config.yaml
encoder_arch: "shufflenet_v2"
model: "model that predicts nearness at each pixel"
dataset: "renderings of 100 made-up gadgets, each built of a few solids, in any pose"
train_examples: 48750
image_size: 48
crop_scale_min: 0.8
horizontal_flip: false
encoder_norm: "batchnorm"
encoder_activation: "silu"
encoder_depths: [3, 3, 3, 3]
encoder_kernel_size: 5
encoder_stem: "deep"
encoder_widths: [160, 320, 640, 1280]
decoder_norm: "batchnorm"
decoder_activation: "gelu"
decoder_widths: [32, 64, 64, 64]
decoder_blocks_per_level: 2
decoder_block: "basic"
decoder_dropout: 0.05
decoder_attention: true
decoder_upsampling: "transposed_conv"
loss: "mse"
targets: "nearness"
init: "lecun_normal"
residual_init: "none"
optimizer: "muon"
muon_scale: "match_rms_adamw"
learning_rate: 0.0016
momentum: 0.9
nesterov: true
orthogonalizer: "polar_express"
adamw_lr_other_params: 0.0013
cautious_weight_decay: true
max_steps: 4600
batch_size: 256
epochs: 24.2
lr_schedule: "cosine"
final_lr_fraction: 0.05
warmup_steps: 90
weight_decay: 0.2
adamw_weight_decay_other_params: 0.01
Rows from block 6 of the decoder of a small model that predicts nearness at each pixel, named by matrix and row number. Rows with one number belong to one channel. Each number is 500 + 50 x the weight over its row's rms, rounded and kept within 0 to 999. All counts start at 0. Numbers have three digits each.
After each channel's rows are labels from the 100 images, of 14848, where the channel reaches its highest value: "peak on" is the class under the peak. Only what is clearly more common there than usual is listed. The data: renderings of 100 made-up gadgets, each built of a few solids, in any pose.
# convs0: first 3x3 conv (decoder.decb.1.1.convs.0.weight, 64x64x3x3, each kernel summed), inputs 0-63
# convs1: second 3x3 conv (decoder.decb.1.1.convs.1.weight, 64x64x3x3, transposed, each kernel summed), outputs 0-63

convs0.39:497498467477522545431456474565479486449521551460490498505476545513432515511535515652512419465378480485520501487511470468462461379456430432457498481456501544541516458585475391415514496559418542
convs1.39:525520425612447515526513494540549538523457467516507512509473566445459453513469645466407567403526553487484537532491656507488471504507500497576519471509454417568546504442523492424512477479450461
peak on: second colour

convs0.10:481510536437471540522388539551433507425493590538521460500496448573521480554491475531425449584477363515418492502517557545484467517470437525520496534481478546453491528409526570595600466492460542
convs1.10:564460529433503511525588530405507536461638491380494484546509505486523484508530427499528551462540596476478539461535476417457550458433452536462536430506519538517492440558544452387524537545524440
peak on: main colour; second colour

convs0.34:499419541504486453470452559453510481470538564558482540454428471400415521484445454559507475448418509454448514433563539413499409461475430441456466430549544426581458554503460431541443501511501540
convs1.34:498556471594529366494557457598537534577407487533520459435500438475432538500486544472528507509571445445516436501511537562502441547530441507509523551568496522477462490426467537532482512346515513
peak on: main colour

convs0.30:476458446428482455463538519446510509572414559508411606489481531464508516475497496463425497401530410520502513445525463463493467540522467468329433471614481506529496500515465431456481425514482491
convs1.30:504522559584517436531536426566474526517539490485540422425490468544491496542470619547561558583530514554548426514477514467505499508492521517464460496491485557509482513466383437498638425444583435
peak on: main colour; second colour

convs0.50:540459442517511450451457464501395469403479442455408546346453519430476495577459526565476569455401517502488509546467421438545507469492489486438489522463403530484506478467453477454449481458471499
convs1.50:532509538627437443471529476523561518638534485460477536444540501537574508491516419534554530459517478357430474548482501545432516545483449525472494533603579473434446484511459560539511519525490533
peak on: main colour; second colour

convs0.3:523484481454490535499507442480453491457574415475613552487469497399544584571480476469421559494494469487603433522541446478540551458429493476523554445541437507484578439531569463391455448493494545
convs1.3:536468489512547539530635526454527444571461498427531516547501532616457465404411461547407552474476472540400505429576574506535481518535501484541456526483583468510486519423497512503431470563505527
peak on: main colour; second colour

convs0.19:522437511529544489471568469552532444469515475519553455447546540458588541470525462488481527494408519459476436515452456526500490391480472533434397498570386519502646537535512502426461523515401474
convs1.19:509492552484461462457489468488528565453461488499539570414483471563495467514546639448456578464524464551448504610440512492424414451522510468532519517433492453491503599386441538457566511500494427
peak on: second colour; main colour

convs0.61:529478592453505525538499548420466531494510543577522408487572531531510524522538422436538484603533475493463433464550539554498574393467530514585527494542484484537592520513585571553561501410486448
convs1.61:572525475540567569476502517437595493481476577480430544458436492593497500543495591473496552440529540586532545511485520470485479478511483577467501564419568628520443491499531428486564427574521449
peak on: second colour; main colour

convs0.18:596534550535515519480620444537538514583543465539584432495464460513578517547506420521508524547501508574630502454557631486491443514480459485576546497471531510437534555487514496478501548579517467
convs1.18:453486510519558522480480540426527390418447482451466625506541547485515494514547428476523548490459559524547635582498462487502511507532479547460478543482597496428538439487492527466508415567437587
peak on: second colour; main colour

convs0.41:463544486492491492419522472500482539587478471526442462414449488393516416517466571590502523542473431503490523411437466496443485580534474510504457512510454548480565416421449472361484471513583504
convs1.41:453492432482514511518496613505493539507450564589530494512430534557492575563496519447437422518487470469436458385522531481532521605503499528530510439424355505550439457464481520511414453484531523
peak on: second colour; main colour

convs0.14:540560491503467537464452459516467472398450444495427501433499436569496496475422554523453461508434449433467479556532529484431402442511498494505530538540473443535313449485513550555555527470529454
convs1.14:533571443431471513433496445433456412411557554515507443509579562456535462415562485486500584491396489574395478509536511490489546454479498477486556478528600508458547423503517422540461514553515514
peak on: second colour

convs0.48:456488404419459547478544481483463497514444441547514386435583415478566457469448511592427597494529509540379564524475507515462517472533611512481451515514520550556548542518541496483470542464523522
convs1.48:567529506462522560467455511474420454509588463562528506482484522600411514482532525471599449539579451540601503571459478536517569546465457503528460409546490531424516546519474509423533519490397419
peak on: main colour; second colour

convs0.8:549530552476564485490508597480510481480521553438438560491499394469502494548560531494523496589529462540518450450564526604439497451487454418466438581465409537549608494493528581519492565445452453
convs1.8:552462572574443382505528534452568578472490510530554561439513438456512473493537471518494516401522489504570551510554486566549541427506467454409502445426583560511505541432463406463541465510565501
peak on: second colour

convs0.35:446498527473521439569447479540574513496447578479513524508468575488518543551467429441550462434533476398472608506555452588468499506510391475575422427505540399477500411537552487537521484527474512
convs1.35:492507478525596492527507431517441486481519462508507431573389516494466436495458485490446458618513454538580467489496423534526527574548606481579558468429416462495458595457417454462493506450516506
peak on: main colour; second colour

convs0.52:529541481564476532500441469491382446377381475444488467453483519456496475558466459413457561467469482481484397517458558549477515428446443498518505532474545591455440591418500470525496505483516549
convs1.52:470482548423451476476459399516474501537570403506559448528508496438545480521485465581496539671494449418555454454477465535501481437488507463559467532485539520416409446509470512487428506423533476
peak on: main colour

convs0.13:514500527538533465573443568509519547438559515438489533504443554534464522484551570495501588512573467446540523633535436491500502634551484467466406585509410495572484521517514485558428515448456481
convs1.13:473512432459474518564516490546639530489450615460449479471591452375448544468542499531488397516438428567555428498460520558519551458463512514515449481438460477500546547486522469455431509460510465
peak on: second colour

convs0.4:666494436464567480508625444516526484518470511610474483461474502485550548501480476519537510486459519526434481467472438441443490362527526503482456487527436533525437489466572434456605509501525503
convs1.4:492506433461500490394464474516494496524510524456458468514451476523461512466515647556483533462538501527400494567453532568495501390492525504392482509560404429445417482505559503580451506546410491
peak on: second colour; main colour

convs0.45:474438549539452473436532528456587428432479559443478570497473534491450531455519483501568477531495502486452419408505507512462459374468460451476557485554459497529569474454434508453630454480491392
convs1.45:519411526484482488593612405525427509464553508469516458506513475509492539596515460439446556459527442520557464407443455480466471466544550466562460393507499527547493498462441467529551506459628449
peak on: second colour; main colour